A small contrastive image-text model, trained from scratch.
Model: 3.49M parameters, 32-pixel images, encoder arch densenet, encoder norm batchnorm, encoder activation relu, encoder depths [8, 15, 8], text encoder width 192, text encoder layers 6, text encoder activation gelu_tanh.
Training: soap at rate 0.0032, 4500 steps, batches of 128.
Data: trained on flat shapes of many kinds, plain or patterned, on busy backdrops, 97500 training examples, 5.9 epochs.
Rows from block 17 of the image encoder of a small contrastive image-text model, named by matrix and row number. Rows with one number belong to one channel. Each number is 128 + 32 x the weight over its row's rms, rounded and kept within 0 to 255. All counts start at 0. Numbers have three digits each.
After each channel's rows are labels from the 100 images, of 14976, where the channel reaches its highest value: "responds to" is what is common among them. Only what is clearly more common there than usual is listed. The data: flat shapes of many kinds, plain or patterned, on busy backdrops. In brackets: how many of the 100.
# conv1: bottleneck pointwise conv (encoder.blocks.18.conv1.weight, 64x224x1x1), inputs 0-223
# conv2: growth 3x3 conv (encoder.blocks.18.conv2.weight, 16x64x3x3, transposed, each kernel summed), outputs 0-15

conv1.33:077131113129124136094104139162185138076159101121124100119134102140147107083109107142126151145104104148136103131111116118111129065151131119084134121117166182138181094145090174119123127088138133179115101140082100166115201146172121071166062110157129111151086062079163114137123084138142124092121084166107139129141149132135133120153141131109115120138143101166162126123112151102120102125083083150106126111135128118106116172121088147161117164142177090161138122118107076127096145115123114148101122132183116070131149076091136155108161145100157087095124130091099069199118255187074154169178229105135118081100084190085092192095148166137145091127144125104150174139119129220156057126137
conv2.33:184123165124117149117083103152149142191171148094
responds to: count: five (55); white shape (46)

conv1.55:111169110127185143059070125121089184163073144126104183102186068128171103100135109121097098106166107054193092095096137167180094086079100142006142130106156137111109168117152085128095147128059144124089148159147148048131090137106173162121112155079094138102137122122074171119122107113144094110100093162151095147090185173124095107136130077113155083144161108124148112077111097104130181142140146137102105147134136134126111159080145131148124159106134122117116090084180094094108193117131132102130104085109094086136122169142110135109106126166127148121105102039139170173122153115125130138178136159052175134116156125139171185113118092135114150126150145112153083149164087153149108099178
conv2.55:087103196136112120089123100153077128151175125155
responds to: gear (48); largest shape: gear (26)

conv1.27:132123082144153086085090114094115118145141111144132081112096091081104068126154075184139117111120099119162090187158147126114130110057147178126156142161149115119081166114110112093105116113097143154106174124122197114101099140141051100093105133118114153108157117136132141123165166100083081089109137156140135106138147159155076118185133140139085166143130077101171117149098079112091153095169147136175127124199117146109167114167127142090107158083146130183078167201115089167158175102189150138141099146145119082131174131215154125138124179119111178177196107177105124161167066106181105159099058093078110117114212111124093144148117138154118126156153082135122100141135148097143090159186
conv2.27:186122116105065136121123172129101108168134167172
responds to: yellow shape (51); crescent (47)

conv1.13:174023116124063126111155175134205156100115125139129061164064124087073118113127087153089180120146132156141113183198124172062143146143150101221141082150098144188134156088111137135127148074204114161147173074062145185160132115191071165158128154089124104100146105146111109132097118098132138094098126131153105112135134112121136103134141093119120110143073176130106107162091128124119125162149141129154102131107113154099108120159165124113178117087090104126138109086158140126122077139118117127066137121088120126113152120167153096085145104054102116149081140085126167119122168114112100200160174102141099135091170155104170157121154102166107116132163179096110116158165147140170061088136
conv2.13:089114050072112157086128144100145114105149121121
responds to: green shape (97); count: five (43)

conv1.5:073179121048166138112110168074149128158128164192098169125190125168155129083125109101137109117079139117093083093140107103111195192098115130117110133121172202124123186099104086160172139153111173156118083116103056155165166143157161129096082091187117126142093100154135126158122120090118149083138198102118134150147153183082138106172096113115089137146122098115139102187121123095092139140127104131138103122166155101129122163084112165141118144078083120109169160138153076143134133103091108151203139155117172152129142128169134081067115091109105114076094142118056108156117062105077178168169138089112129111179201112120129125127106114186158146092135150120124120145122115170182130100066
conv2.5:124156176183139113114086138164147114176175145163
responds to: white shape (58); count: five (53); ring (36); crescent (32)

conv1.30:156080106167158107020080087083109088172131140138181094144166122100121092153144004101081130030169111147180099138127139110157152125121180142140173141166172158123162166142147180128085123175078165138169170129121149097137128130102137161115142118119109113148133090112181137132162110108150115130088170135135119132105118151179138148105111098079089169100096144121102103111106139036198138143137130147150152119153154110107114126094120137205155198110135106133098120111126080135131126136189078088159114151105151135082120125138126099134122096117086114059091094120087125140081086149087137132157145087109158175140127096115190170113128071196108182129105095099129116106125111140107098090150
conv2.30:109104142087143130130132085152035146150161128144
responds to: yellow shape (60); ring (55); orange shape (46); frame (40)

conv1.34:127156201130054168178144070074058049100116150147099143109154165121118152138156168122145163133131165145094133151093047080138096131130208099150067197140125138157118112111159136110109155153041096149172093098148077082098138118149168204157120153165111098175065135093158155187140134196118111156121110127118103121103214147113166101093142166110130135071105102140121138123146146126160118153074104114118125101172126122157130148130088129112061147158114138119123123156172133111096111149135134067222138168163121096091177097115085132148163114163108092156143097155107124145111129129106138172142129144148092122148167136133167147093124112203095131127139114115126083087114084102114136167120
conv2.34:122120124139110090140144139130166114173027134126
responds to: blue shape (74)

conv1.3:065174075086133061110127089151116180085151127075148093096143150186145128128115113124085129126168158107146063059124108149110080169116090181162172113122195156131135183129151149161161074163090107122126090121136102112101152138126168157100140151131110075140103191171112099115126164121115147111106075163150130147177077114104141136108098151117125133172119123083158120126144116157090210124123078095172177090184104058092127185199108087124106099106155135093143181155167103160158101119114156143119107150159050125106161161127135095170166146168093121107093100130127118101166112137084083201090138122177079108104160111131158145085165102154141138125117084115149148170076144162163084122120
conv2.3:156119135174141189103158130057107107086120135119
responds to: white shape (95)

conv1.47:103092127108140121118157137171154167094067102106063066087106062126106113083109116141082071098136052129107120134137091173125153101142149077145166142161121127163174146143086105103159122086152181184130161088115110139092118088149094125068076136163149176130127135097163049136126125113143108118142118093095124132124185094131104061112164117179110138109171125107135117088092162129125207071141078111111121099130169148146114178088107152214196106154206116149127115160111103105131137117139112073059137119141151131124149130121093098132096155144127085117089163206185094145101148176106135141170174191141164093128185153142114149090164167140121150158120170124108171127136155160121163155127
conv2.47:099102118142160168125137121204169108073120132154
responds to: count: five (57); red shape (52); ring (51); gear (50)

conv1.11:117115106131130111114204115108134130084096064146057151157133114190146143081105099188079141135137106104120148097137141141099159119123099101148164133120172102134151159144107133134155135070118151140115134145124101112148160089095146124135097182115157173108177125062157176165107142203126051159110085087073123200139158113190124132088191095169200133144147142133121131102101114084171146090195134124152180180092225084144106127151115116082106106076109113144163122143099112098140144104153097070212117202123128156097185094140110155101038108114112098143130137112115109147091150084151169120129061167142144168128143096155141143104104078124123142117132116098172109129165126124150134123129
conv2.11:080124134176169112181164153116170105099094125152
responds to: blue shape (48); flower (44); count: five (42); ring (39)

conv1.0:162093124101076127151119133150152111111099099168108113105106143110126137134110136110150137113150135122128146168140139112139100158148123202140159134117081088151147152168159151143141115085135150165115108137137123122106147121117110145119130154095174116128056173174122137132100143142088140104164138109153129097121111118139064136169099109141131150148163088087155153116100051132146140108144138114117156151090110142080122155105119047072164108081130117090132156174065027165189198135164139168124114191143114152108112085102083218092097111110140119143114061178163089203140105123239171150132091115130093211146157163119186226147078080133126120172116112120113092133106122131132081102097
conv2.0:100171088130163117149148184091083079119148134150
responds to: yellow shape (48)

conv1.56:118133117124126088074111095126187161107146206133162101077054122180132101137154160104084103105112122086137089108136149108062117158132132142123089066149152143143147141094095169141181117191151129109138086116150116182115125089139109133137083146184086151123096147090163124171144129168115102099121146136100095124146116106144135129101217123152090147111097129141120098152126098155152127148086159164126148148090137134139165129090138176143147096226079120109142149106135102099140083124088148111171102151127124169124151102122145106097114061102144108042082126113127145155117147154105085168179219123078112070096192150146119129130174146164130164128100129191163142149128095212193133106040
conv2.56:098134149160124142148091166123211146117177151111
responds to: green shape (54); yellow shape (49); ring (36)

conv1.42:113055089165142097046113106144146097149083131094121041133102119084072098097133058178106109108070094150131085090120108124088159088087135136164155137180148130092127141117086093094113105108128148160130206127063136106173110090125095136083110164141108098110113160118190087110155101155083122149154171117155155170152137108194124127129120081139086124143139166141144083071140215151170166126093121159157149080112125111181107197099087189170112107131180111128083076118154095146099156133142118120094116133135108132143108129112150130104198141095100087165090175114184131155116154153136114130172196163163156115119144181149150201108158106153133112121127114156109148130112134189097127127147
conv2.42:134111126063144184093111141161092164106082147141
responds to: count: five (57); ring (53); yellow shape (47); red shape (45)

conv1.49:096131153154032151176129113144017031068138094106161121127162194133086142163108143138116166110103168156114108112094137073117140156139209112209099163156110168132106125120130134101141127130081111131089149170122058120130091121135142177128097158169122130131169129126123107189124120180098143144103121176119120094176106132124102160104124157118094177176147159129106104080161109116196157108120119131178082111121065128115092181158123130111104111196114091103165081086189155102071103109169125141163151105106074183130168120131150130157152114140078109181106105086147164145102135182126092105139136136109092154134106147132190114147137157148116141166100096138162107101139080156158138167109
conv2.49:089104095126122137141132122106126130129024121088
responds to: blue shape (94)

conv1.8:092142093137187100057082118055072085184123111128110119182158160124111114160150064134070187064107085107117097139065105118109151107083124050130165144100183182091075192152068100098081131148101117077103175141107086077120106120135137153106149119140142094062142131168179089158126102136201111101140136158126170120101128146167131141093119090101128147143128121186106159129165148130145092123145093121165126120099100135142150083108138150112116180130101180138133105126083115139182096183060129132128129115087150144127098111115123205116147098130198148129182103115127106214146125106148147138148140137131138139116135171113127128163139122165102161124117095109104130171116119219185147091152
conv2.8:105140148112099106184058121157097122175163141110
responds to: white shape (54); count: five (48)

conv1.10:121116101164113114148160107146181166111121076211108116122123104114151098159083150132100140133218110174162112132200163144098145087153129130156141124120127166122119168124131223099149146099144162179136181098132151190092140092114125137133138108143080068128086115088160129140094084137144086114143155102120104124194131139150138092119112111124169134178134147068103148117131106129109165095087140120125119132065174090168093125087111090115115103088149151147138112139208073127141123145105160100165050103120104113086107140070121103016105092165137144095065153078075153149117229128145121073099154128122115126130116117095142145096124118102121135120116129143189212171159133155120125164109
conv2.10:182122133119143162129182082069114133134099117081
responds to: flower (61); green shape (53); count: five (45); gear (38)

conv1.9:093146130112159132103151161097157135123117095163074150103160075137140092102095174105085098136168077094175150120132142167152154093104117090056188118074137176140103111156115125093157135090120147164089149098126108067127139115145083094098119140137122088126100105079127172135117124057102150064075103072093138118142191138108150119139151063128126115139106138171154166138063131091156172151129091161170109074086134100116115156155184117109072078101121110120112162106083133108149175094100114166090145092150189103156115131110139098091119114108151109107073085073101115218114192130133193139146183151131119187166135177148166186162096082132127154122105134135145151171116101195173094117127
conv2.9:114164161147142122129074086121104080155196119111
responds to: count: five (58); white shape (54); orange shape (47); ellipse (31)

conv1.2:164211090072172142099142175128118155110128169146119112072149112138137094072133207098175101093074099085000108127131117131118153157067126131068069034079135138124112137157152137137161160149131063083138067121115099118100111121121165123075128091129115127142085119125113138153127158162109127142075107194156122134164183105099121134129115107122108166133166092158104141178131116147142153136112127133106121152162122147119102137174132134149104081175088125084143136131199146146163084147091126139128096134116183171113124156129132133123175093123170111185148104105129144222147185136126140199156169141113105163100104165161162166086151105143129139080119141115108132152079126184154114095113
conv2.2:153146159136094097096120126119191109173191122100
responds to: white shape (53); count: five (40); ellipse (32)

conv1.12:097158113126141136109106208080202118142128114171150122165140121094141140148110147113112174134141129138134105153137096127082106118134139158122102128096098175150090113158089168076190203125092145174111128145141059150151108116152114135122124168151121071137075130101104108068090050122151124149090101145159098172147093073097121151139085129134132090158140082085167144116145111116064115112089132072113135142143101138156162121083119076108109138129115129097149132115210074133115139129106126142115083136176087132112149138090144110097210123159089153142126098187137115126106199178077106203122207096150078140115117091161129095096203189222192146125128138133144166115134126151157134166137
conv2.12:147105136155154206125170127097149145131170153173
responds to: flower (52); purple shape (49)

conv1.17:064192134081135134120142139134113180129113068135060159122147142101169139101118095068141116107172138146155116036175086152149147128133087104106163165118192168123121208132160107138115145126095171161083082060118077104115217137150188136087080090126131154130177121123050144097104152141139166084089163153118142149126092091056112124125141143090161118174112159128127067116121113130126072163111102161168140084156135116075158157093111175121098109134091079098152124133143123138114129139126115150060149199105144202108169166145145112097118133134096146118095168093144116120111129149097151166133163082140092170131151121089148107133128126126162112091139186117113160175135082187159142097085
conv2.17:165119153189116147116122118172046112134134150147
responds to: white shape (99); count: five (38); ring (32)

conv1.19:085141116120136129130189146171115095129099088121089095170076146190114105135119090130092113188084070160089140066116123111078157117112115131147197119157104098152124176178134110198126115117129155139100168118147121111162104106123159142144090137178153102111133102106081188119112127106141123155151150162077149151165104144157116116107059135095125178153103116126122158143186112149071163141102139142153102133089117154160128093132141072104095215111105131141109154164159104139146082127094124143104090125083146155096168144146193162090150119216117164132239119193087136065143110134127105138143116077134115110121136130110109127110182150182130073114103100129050108119124138097123235094110
conv2.19:167142094164127140206155162093105168112115109129
responds to: red shape (79); frame (37); ring (36)

conv1.20:082121116112151119096091098185175158122098182122130123115109125137120109083095137103090148138090149153162097079105088119099143101125121115145147155116114170167159120106094098117142099104120163177133078123115080165119159184134117114124057096049110135179117138155182162144224150132119182102119072150153138125089197171098128194163108090059063093108103101152155067190074127155149075169121181126103151069178162116135151140179161116133107118125169089134082146144169121112180151152169156140081119122139125129104101095109154182157110145078164097146141112128077136167156194070140157188153082121098129096094096132127104077109082102086112119115122139092113146112122112080118100136118
conv2.20:171127099093075081094149148081124110163102099112
responds to: ellipse (39); its colour: orange (27)

conv1.23:094072070138128118092114111146078140141163144116163096153113144091097120111146071051098155091177140120167089132105124127155169190121133126154176138099165136119127176151097130119088096106078205117102153110126167084141061104118130139162128109141086116159138106106115093163125107151064146109065115111095113108131144069132142138119150156134144146155120174108102081152093077160168180130115088159138158145136132115081083187172066149109065139129114131147150129162149151128114089102114092186136123206143081227092136084085174083167137188127089116150125124180135106148115138121091099231144143100163112140146127165116161100104134124191110112123115098154160155146097193144139135107066
conv2.23:170108129109131111120125118078033130132169123120
responds to: purple shape (66)

conv1.4:140119151150113175150094141188106144116151151144173140083155169067139148139138158123122167112147114125137136166097123135192103091154131104113102163114058142108136101134104188052154150174124134115118103153120151098103192132114105104120123112070112062116088131154121072139118085132125110109161134112128138088078073102112079133135136164154081097190075107071085215081073205147125103083119108113137110159119089113178132117061158122093131097108117148083166101094166115119148116169124116122080099073107109109137069176195122152088162113107174087161177136104097131157120214141154177123116097103124102196112125136125169123178114091146126138151143127131171147125118129128175215104166
conv2.4:072110143162177162153170086112134127131180141103
responds to: blue shape (74); flower (33)

conv1.16:070130129154139111136152117158161140075061086125097110138046154123120080084149099122076140138128113132162072123142079136119091064165116148109177127132122127117105168132103159081163095129110138191110099150167056121115166157123151121113100171088126220106203127091139137134122110152131116176121096117116137179113084139116095139127150125187131153093066153081109124107105131167141116116128109107194152125099172106132117134072153141189150108105094096108120139124117108115135138190179123140100091187109122197103189073140099121098108137168142140207096147100172122156134132131116159100117091141115142208101149153111166174119160103121176064127122152165114147154105165111137246130116
conv2.16:069097108164149181103174140153148129109078138137
responds to: blue shape (70); count: five (55); gear (38); ring (37)

conv1.22:099113142108099114140138126091146113087083110129104098179087154130113163107104128137096215119179148131110126108129104098103102108119120075138128123139121141163141141123091137141108113107107148166092133105100092169101150127154091114160081112123103125153124109136162142255105106128149126090168124112155102071113119118145113101104247130120113161103098160120116123159105116164133125111125116094126101136125156114156140121158105109119094105147159131092135122160124186172165118120098177078132085115137100140147156146079235142132107109140145135087132114168132089148169152128159146175098118116116102104099096081129114115130079108109141159255084142126179162135140175170106167255102
conv2.22:136099153137120041145115154120130132053132127112
responds to: purple shape (69); blue shape (55); count: five (38); flower (36)

conv1.50:077129158154155114108111172110118170131101142087076094138217129109166113173132116096166176138117157098173143088128132115191119144131083073057168161131192188109138140088191131099136109116132169095115104090132100021108193152120123098140121124143085136107132178083134091086174118154083129058164118080101117104069111083108094104093138152144097125145137105095140156121144062180151180163145131130129135113076135089080112116073121143139060170120136128105139108085127089110135099117124123166075126123110133139062104147110140131117134125139097148100049149122197116176135103120125081171148167168173125155148152178158145180125113093170113072176134144149145147140125138167142135088135
conv2.50:081133169177102167116131105142093157151188120102
responds to: count: five (57); teal shape (53); white shape (46)

conv1.40:197113100173115162114089154154171093158160131099142106129097145150072136161097165116136117134131132207102113130125145111073154129134158123206102129151064129146187059168100148183162118102167080119191171131112151214194116162137162170101162144136156107131146085108153134118142108109152166158102138139127128084126132162117110154130166120125143129129112141222135132123080106129143114142142079114151136182142117114108146078120126077111118103160178123068116114157100146104096101098124141080132099132155139129120124125151106195130087097145134143155122077144119061147124170140153156100065117096100082107064098079072121128104143157133108125103093113071127174057063195076088114204141
conv2.40:183129169121106164189117154118074142091120115151
responds to: green shape (94); its colour: green (38)

conv1.32:077129128102105152161146157120177135129099118157065140101132126162067058129140168144088055177079063123066128079166094162065169112110155096142095107156097100105134134135128143158126154108129110174126120072109130135126134099113112173039166119166106070118144128211153127145109166156132078103108203088097147150142086132132138152120119137082041129162147116142150153134129106116146171144157129130107170128127080107171135093145093123144089183107154113154115144125134116136112101146065146147137143182139100140161167241161148106115136133178119160127164116128137106170161131113129172148157202153152121120113166136150126164099131091164100099125152115115047137089067178162188108100123
conv2.32:136156156167125082105110138104185170133080175123
responds to: red shape (83); count: five (55); gear (34)

conv1.29:047114118133185124092147139103110149133129169056115116131183103106127160138157079085098168091136116094219095094135132161183139155073119082043232098096197202109095167134166083104101105119085166107086138087152140024135143144133139144133131104179104119140128117091132132127119092107095141117056172178148130105108137094118115150121187143141100141145109154137144090085162123105124147167128114147135123112096104127120151136138143145081114128137076116130122125113150172105079141138118114160084115163121126108099208085115103089106122112113080096135145108119147107125106156106086098210142203086153087129127159123118133096110156136155100100138175080166160127155129080183143152098142
conv2.29:150106166157129167115128126126026122127154141116
responds to: white shape (78); count: five (38)

conv1.26:110198167093154150132097124132190208137130212106129112096136075167175163082150198107143124147140128059103121085141139169168090134144097150050098106105182160145169152106128148205146106144197117098124087124126127182092149127113143101157115142119121143124167152124097194124124132145105115114107122133144139135104166174123118146126129159117149125070156098115085110152128142175154074123107149128124106105089107116162114073125146094099149187126129068097097155163130083096144174104176173127116097101113095181121139114150134162125116104153143124165139088173148074186124167111170129151102113122120080075054115095149082117096071121094190118167066130103122177134090158102103142211154
conv2.26:170145087078135107128086113104087119109063121157
responds to: yellow shape (97); flower (33); its colour: yellow (33)

conv1.15:108070101146133084112110081099206148114120116151110094135080113096077101140121105134085098120112144137166074121201111166078137155142126117150176120196144112156145165069109154127124092133174169177101131092127129173136172079130065159093083121154088134134109157084166134128078069086100123146103113136146141180108134160185100134078185088097158156125110117069107114112090173132148137160115081132155114083104133140210092162077102094167151111136109142150114144115135057144142105120178113132048056168100094127145103124107147139090163118106173120113113159105134120218145241155162154112163144170156155160121107159136162180153115154135113122115107123127133159142132103157102171118122
conv2.15:179115097059128172094152122158142113097104101150
responds to: green shape (62); red shape (50); count: five (46); flower (35)

conv1.43:161103140177176142133116167117177211155146140146140114101125069119102163126095217082087112115130048099084113184155167191135100105106078078078117090146095196114123149166098127154163116148178133102106149104156188172101118153124044161123172125184132171115101105115076145083167117120112101121127169099127103147109132169177151163142150095145106119124110131163103155119066098094157161084175147157108069097138082151186076139118126102110142181142159162136107137105054111105139145098131108161118156134099120123108116112120096116188183125114119140141038096150113128183099105141182133140089136113179091183142138120128164155115109118180131122098084124140115123094123126135130130095196
conv2.43:112141114101113123144127105075180129086199094104
responds to: green shape (96)